Weights of a small image classifier.
Training: adamw at rate 0.0032, 10100 steps, batches of 64, held-out accuracy 94%.
Rows from block 8, named by matrix and row number. Rows with one number belong to one neuron. Each number is 128 + 24 x the weight over the matrix's rms, rounded and kept within 0 to 255. All counts start at 0. Numbers have three digits each.
# fc1: MLP up (model.blocks.8.mlp.fc1.weight, 512x128), inputs 0-127
# fc2: MLP down (model.blocks.8.mlp.fc2.weight, 128x512, transposed), outputs 0-127
fc1.164:105094129114140130112124143144100093119158136099113112148123152141127146143142112110127137120117121144145142145116149153158128126138140077131163165126135121117148126122118151104151122148164148138094145104111116138118134121082137096109130101098112155137120104124131125113149127132142122110097090155129163116138144078114089123105103162159127123126167141157119150143138176123175134124142
fc1.165:144045142128133084158116174116139099046161205157101119193099135165096179121111121073174207179165072088119068155114078096094158114112103162108058183096044151125185193091157107139149160141158121211144177083147116070147145161067224198106171144132090071138111141110063116150100181117103147095140084100113061154169069128176098192049176079174095122107098147128042187043144160065089066115115
fc1.166:113097150131152150113116111147108054121160130093105117125140109105097126155123111088134161107148149145154117188078117132165131068183144090111175177036125111118165152103152156084174121161176148103072135137127065118116100158085120102044127106071104152146112110137092161109128143157136100128054141098118168118172170085111098125110077126143136120122147144159112164152083178130155154146187
fc1.167:159048113110138100115110172173145095077158129132059115160112109136102166118116149114153121168163104127135093138122120124127132099161113109147105174114086099160143135138155147123179147153169149131095141106154109106159135128085155105092158119126133104147101113120125118133111149104167152100082118116122126123147107108148104158085147130159105141137143147148080159096150172097164115126128
fc1.168:111105140157187134147095094094103039111126151057104141180112161156095154195099088092192182126122155121203120180048071135148179061131131124099158125078091142078197139074136192114137121145148121179114161083132086079116078169023168200069151114076077125092136148160095172111141126187060088191118094113119120152225168027145115130098077072131138098107074114173125165104061234099070100109148
fc1.169:138145126122136126122137123117135130122125132122123117132117128136136122131133120121125124125128133134139122139135132135131126125133134135124136125131131128115137127128127132121115133128122135123130119123133123123129132126125130132137128129128141134121130121122127139127131130130121131123139119134122135130137136123130129134141132130125137129133123134127128130127137119136127131124122
fc1.170:140103126134122118130124128144137121119132137122105125125125121124122142131120135132133127143154123132120114121121119110115133125139122114124122131132123127131129129122133138142146136135120132122130131129125123114126131123114130131121136124143133118133120120133127136126115133118130135121130125123119125134126120134127128138115126118122117131121124134137120135115127138126124130133122
fc1.171:127133135128119135125137124128130126129130126125138135136122122110136128126134130129134136128118126124135126123127129120124123134128123138131135130133130124135120125120130125119127122128130126116124121119118132127127129124138125129142122123136138127120133130137123124127132133129123124135130124123139125125135126129125122127129123127121136126133122133120125135123124129130131125126135
fc1.172:121071143156165144139117117127086103104122128081080132146133098123121138153105080115129155131085134152125163126108126123129123075110118086141154154129111126139154113108106134103144118167155141147107156092131119127118113140098133146084153131129127179148110120125107155129124138172118110145099087151120165117168134097133116135120077102161128132126073114134120157120085211126119145134126
fc1.173:131133124129132139124137129121136141127118125119141132127134135119135121122129138117120133132122126131132117122126128128136118127126129128134139124123134121121130123124135122127123130132130121123129127127122127119121119124123134123118136131133125139121131129130133135131133134138134136130133124118128122133119138122130118118138132139127124125119128129139134123135136133128120126137120
fc1.174:110113151134168147119106135137085077121126109082100132159112132139125132119116096108124143131086116155162158125112115139143142107120145112133150126119129125101158119117088147096148133126155131141109140085130109124132115140093143115125151123121120172133135120133110131145142132170123122142106082165130183111150135070114115135108092135147137141117129135143128158124129185125135124107122
fc1.175:138121128133125111137130140135148103112130145128114144126117109112112143134115141132142126143151124128124107123120119110108127110141108127135107121136114128126131139126137127135136145132138131121137128129131130127142129130123122140122125143137123125136121126115133131139116151130130126134133118120124114117129117126132118132099141103142117137136109132116110141105130136113115126131129
fc1.176:121100108134157129141114092113124042073155160092055148168126116136066155127096119124174204121160143136130086184099106135139160070152104108124123118063110109113170136120175155155137145159125097158091171089160071090120088148051163157065124128108102102135090146130058138099144153165127148147095058082107146116179143076144095127085101115169112116112085118134126166084091202107085112063158
fc1.177:110088137113153151122063110031105097125179112104082096097126126135161132126129078083147195078135182149140135221034116129196164098176190078106165171017120162099195138135133080111088131168156155133072157149116040097114098158069120162064147082064109153138104106146063138101148139137041104110071086106072220110148169103147100091094086091127137096170149112201089148149065150131147177073190
fc1.178:126068110123122107132107166145146080047163112140069112185097126159142194125119131047161170168149082107154082193116095116131157132163111126110086176055073159140189161110153138134151155143175143168106156089158079093149127151046209155102179119091097105139104120128080106132148165127131143089108120096127096130161083120161106198048158117179101128117138151161049159063158175071135077102153
fc1.179:121130136136134133122124134121126141128122124135136135133126125133125122133130133117129132131111124131130144121129123125112135119133119126112130118128120128114134123133132128116133140116133124127122123120136128131135122125137126124142123140125133130133140132123121121135118119129119138120132132135139124124121120126134136138134135114118129130139126135122120132123138123134120115126136
fc1.180:139110113133128115127124144146130112120131138141105140131123105107113133116135137129151135150145119127117114121128119103121121123133117120135102147132108127140127142133145135140150145132133135127131126125148115100145126135112125133121142140135119126142120122123136132119121136112141133125132127121120111117133125130136125145111129115125119134120119132135110130123132134107132134136124
fc1.181:083090125131150148111111115117107081088141134106094113148117130159114145133114093092133202109131140127142111189093116138170149103153117093104159151042109142120157126125144141122149131143154131151080175098130077094127094135066160143050123105069096124125123122144046133102147134155111131148088084105115156141150152095119085110105086136144133095113152122166142144124096154116149136095165
fc1.182:126122131135160140131110116125090080130131125076107122150129133128117129148129095121124145125098131132134161121117130131128131108107144108133163122123119132114138126121102117123125115147137133133109141106128122121127114142108134128117129120124114160123114133139119133130125135165098110146127090143124166127143137089112121118106081126136119138123113129133128142126114187134129128117124
fc1.183:127109139153166135185120111095099046079118145080095162194108158157075150154102121118187193115103127123172124173081069131113177065123106104106139141074087115089158139100137181122129146122135112191131159058146065069142098149037180203062150124085091123112137157131057162127144141162092121164131090134138123141198131051154134130090098074142153114111071115166123177076089219095070096113154
fc1.184:119111111134123115126127135136135100118127127126117133127136112105108131139119134121125129148145115132123125121134113125121130128140122131138113124141112119136123143123130138137147138128122132123132130128131131126130134126121121131125133137131127124138118126118119140135122144145127138121124129122121112134128120127130124130123129121125113135124107131117113128126130133125113125140122
fc1.185:109109140129162153118138150166089153047143143130115125147112141167100162117098136094126173121086124147142164166112123114136142109115098061121150164097122098110131132125099142085160135122157110164107158066173112086138128158071171122121156105093131156121133101098067130139131123114145135118105059151124167120125119102137145137146121133147141120134129141128132151101121154108120125108136
fc1.186:104127141139165138139134122131093157031123134132114154159101151163100161145066143108134197115084110140144148157122120118107161125119089070120100153102121109105143110124095136120115146122122119186132176046182113112117131147074181155128140109129110147130118120111066131146158136134131135116130050151122142109120104097125132150130140123151142116097116129120114180064123186109100104120125
fc1.187:113088121123147124133103136103118096111151118097099111119121134096157137167131106100146201128150134134136115221078117130139156087199117077145158142042091170105157117121151106158117120172154119098097174127135049140131115140071115163057133123056086131127071128140060132107121151122113127109114076106105166106176125099128077151096096108150126126129150092158078145135132179109146131092195
fc1.188:086148132113122123162097138054155157098142087166154145115082108107160154114124127105131183090147112110148078231081086098102205126150097163096096131029118137097157131106173139066084183101114148146161141133137049090146136134104164171153193130113144079137139142099066128137170146105065124108143142082101072149125096147132158119149166100117144110147124123153099097026146112093047098070164
fc2.164:137114134136104113147146125108142134123135123152139138132117123123143125135123122150133236133135124114107120088137110124116126127122111161138095135148117131119122144127132122134112144120107099110146149123149146116119134118161101151131148133159135114135124140114125133138122141119122118136135129128140095118136114153142147144112168120147104122134091110115130120103132104134111101116110
fc2.165:121194182150175157141129079103096120159094134113133224115119164099138038133098104177115196077152184185146129086125131160110147093124108123204160088157147128067122112138105158146084111107061104085149138098142130109081095150128042140130099146101115157072160178122132164118152074131121082179130088126149147111141184094129173092145084158060193190129018104091199117134069155163050183138138
fc2.166:122104124154164127140134131115094132101114124101162129149121102139133141142127103113126197130131058135135141084140132105091128152135148133123089143157149161131133128126112116154127155110122114167159184084106140141107134091154191134158114150156108137131124143154152120143167141156089137122171106138140123067121094079129147142120174095159112127111142118119126120055170204118105092148060
fc2.167:109172160141152135171129084092117119156094131113150197127132170098136047153119111171120224089146146148142124098128142149122147133127090118198137088144153134085127127137109134125092113107063096098158159103124134121099120133142047143153123140122100142081119188117118148133152096121095098151167080137146133126102152096133153104139116136084167182139047105108182123133108139148052146103136
fc2.168:138135145149131129117138136119134081146087127111183090173108196134122104129123123060153195130120074100132126127133141154099125135108116150106130114124128126105149153116126094150121110092155121158151100119122132146099124134137184134152138131135115113073176131125116135159107107139068103126180161126155101163129086090178103119070133095093137104128189158121133167122159123144162082097118
fc2.169:134123119129121124125131127136127116129135135134121127136141123127128135131126134136132140124121131131126123116129138135125118127130123130128120132128132132144129131127131124131125130134130115126123123124131132132124138123131134127121113127143117127136123124141130119124134135128128141134126142122130128127134136132116122132126135127130110116120121131127128132126131132118134123128124
fc2.170:128135134136140126132125126128120138145115126119137136108129148130127113123128118125120116122130129136131130128128129139122133131124124126125139122120134131113133125131120130133127124118116125120132137126116128134126121132131108121137120135117130131109140140125127134131132115126117127125142112139124133126116143117129124119141116128107143123127138129135136132142130117132124134121133
fc2.171:125124124126127126126132131123123128129131129137122131125129121135125139125123124130128119123130138133140132128127131128134130123134134129127130127119123135130135132131136125125132137128127123132127127134131129125135122127124131126124132130130123124130122119129128122120127132121124133124127122126126126135125132123134130133136133129138130122133131126123123125133124129132123143123134
fc2.172:125129147123120112142124140117158210115111122198189143115093167103145120131127136129114106117122085113131086112132123132094159153074110146179049115134144144098132126134163131132109177103110126167186153146127100134128143099136159124155136149155144086122112145095153128154136147087120144081189129155133066145096102207131122140144240136077139213135141136127111124061174073120082101115085
fc2.173:133117132125126132124132132134130114131128129131121122131130126130128131124124122128135123135127132128127134129130121130130137125129121135126128134120122127138133134126135121138135143134126121126128143138133121132130132129122134130130118121136126120130119121135130116125115135124119143127128130127127133132130123130130132127126126132133116121135122124117123141129125115120126136126143
fc2.174:144091103099078095147150118120178170102151141216107196107141120062106139138119144185146210137120134104120091105143159107105132133100073148211024135141132140155087114152166112176124177153059081140148171163162130108122137095153080161127105177218132072164067150123095111116115174079137147137128131134113082147127128233145147150108188139140098232150071093117138140068111074124053148103119
fc2.175:119147138123140130125125122124123132148125121129144120105138170136128100135135123125120096110124145147147136128130138138137121131130144131117140125113142125110125123131122130124116116117126126128129148127123116135121118120139116114128109131115125131116138129141129120119136119128119119132130115139126137126117151123114131121142118132104136108127146125138149126146118109134122152131146
fc2.176:109075092099084114120134169165156123146170145126096109117130039087126155108123145130093134139126176134071134086153114096133098136141082131191140150167094098200128149127114101098145127158131149052096101160102168127152174131184000138138148125170146128191083107136146082106118167130175165151083174119106129138125118157122137154149110135157071166133083128120091145206098074115170121131146
fc2.177:104118129125117130100121142136125150112127114106152102142082112147127168126150119127095172127160099138141133051151140139129115143115059132086143146172158127128135095147138128108154149095157155159126222105101153172135138050142157096145179109148152129131118101092155097167157116135153164107099109129147140053115102102118120114121132166142112069126147183134127122099173143126167090130026
fc2.178:114169160137140127154134084108127091157095153103123188154128149107124079146110106165126178099155147123128106101141131141088137115136121138188154062141144129091128135130128108132103118126095101091140125114132139140082115151128050142142128137136121128092131154118161159137120127140099086171144130107149115152149155079140153103132098115124151166141000113108167146144088151162067152136142
fc2.179:132127118119117128129133131126125120130133131126110136128135121120133132127129133135123125123126139128120119134124131126133132131126131133126121137128134127139122129122130125131133131142124131120126131126123135118124122127124123126126130122131128132130117126137126127121136133130134125138116130121120130133137138130133122125126134131135119130123128132129127124139123130124123131122137
fc2.180:122144139134139130132124121114125145138110124123148133112132155126126101128123129126123111114129125145130129131130134141128129128121132132125147112120140133114125127134116131132111123118116130122144140122114115130125120132140111119139122136113134140116138141132138137130137113134112112123140107138131139124106145123117137111148120134105156121132136128136143123140123128134120149127132
fc2.181:127122120112081120124122167117147124158138084114141100140090098106148128118154138136101162119153110132079128047141102116124103153146114147117131121173100111135129102140134087112114137119132171092127188149110150182154154057190094136146174124146185118150108130084182105149123136129157152105125130106139130094122101124172156140111144148130104104141132138129080109152173104110158079148076
fc2.182:127102130101088097163137138133171216111143129212126164093121125087127143133125132147119157130129119110137099101129121119104143136083092140196032147135133132134112120127158132141127189141107098149159182157146114117135141120144106132139139158188147080155077146113128117126132158081130152095131128158115081147113116250138144151145225138124113214127094110133127141071131062121067137121086
fc2.183:108161138151130136111146113107129121163090124099168105152113166135131087122129112101137170121136115108112111112145152153083106129118109162087144114131130125112133132122135087142111110084132108139153126133115140148094114129162153125155135125145137111069163141118117144162114104140081101143165152110154110164122138094159121116110121120076155102127164166109145164146141104149125098109121
fc2.184:116149143125136128121117113121128139139120122122140121112133156135134108136126125121127094119122132145136128139125142132131125126126134134119144124124131131106127118135122127134125124126134133127129143135122125127121127124137128128127124127115124133112131129133116130123130119122117111123135114133120143128124147127125124120139118137110147109131136127126146132137125119128128144118148
fc2.185:132097105129079115142134119123170118157141132165107152102142097057111120135143127132140205133112117108113111079133149133130113126082143140167092122140128130143117129141148115150129130165097122106131136167126140145130117105156056140119091154178112094156085135135127133112110149131118136145130150146124098163148132193125107140108129129147108164140113116128136152137122088137124141120113
fc2.186:127099108134083116117149120129175090164136130167125155086144100052103104126134124133141194139113132098105109060130148114124105137037152154176078123175130137162128139138148130142137132148115136142133167167120133131133128105173076129126077164177121085155095146157160137105120162127132132144131117182123079162130136198119115136095138129108114187136116105136140143133119082144104137141062
fc2.187:143160128138123141112137114143110174114106125118167132121134107134120126126126131141094139113148101140087146058169157113091083158159084138092113110175142120137107120133127120123135163075117116119133171103112156162113147114161137108160120127153146142130128127127199108162149118131148154125136110128150143040091107109118156135149142131124119088118110142107145129096166148133133101162063
fc2.188:140148100191151180106145105127082255109065109101138158110174078178127077095083148197108056142115149067067125061166185131067027113053121144055131118172167120198051115133097076138116141131109091203101020126134177178128110077184127086095089107236178122087186116124130166165102036175157130118124255075179132236072176193100147142191100128027150113110146137064142090128128052190113149167069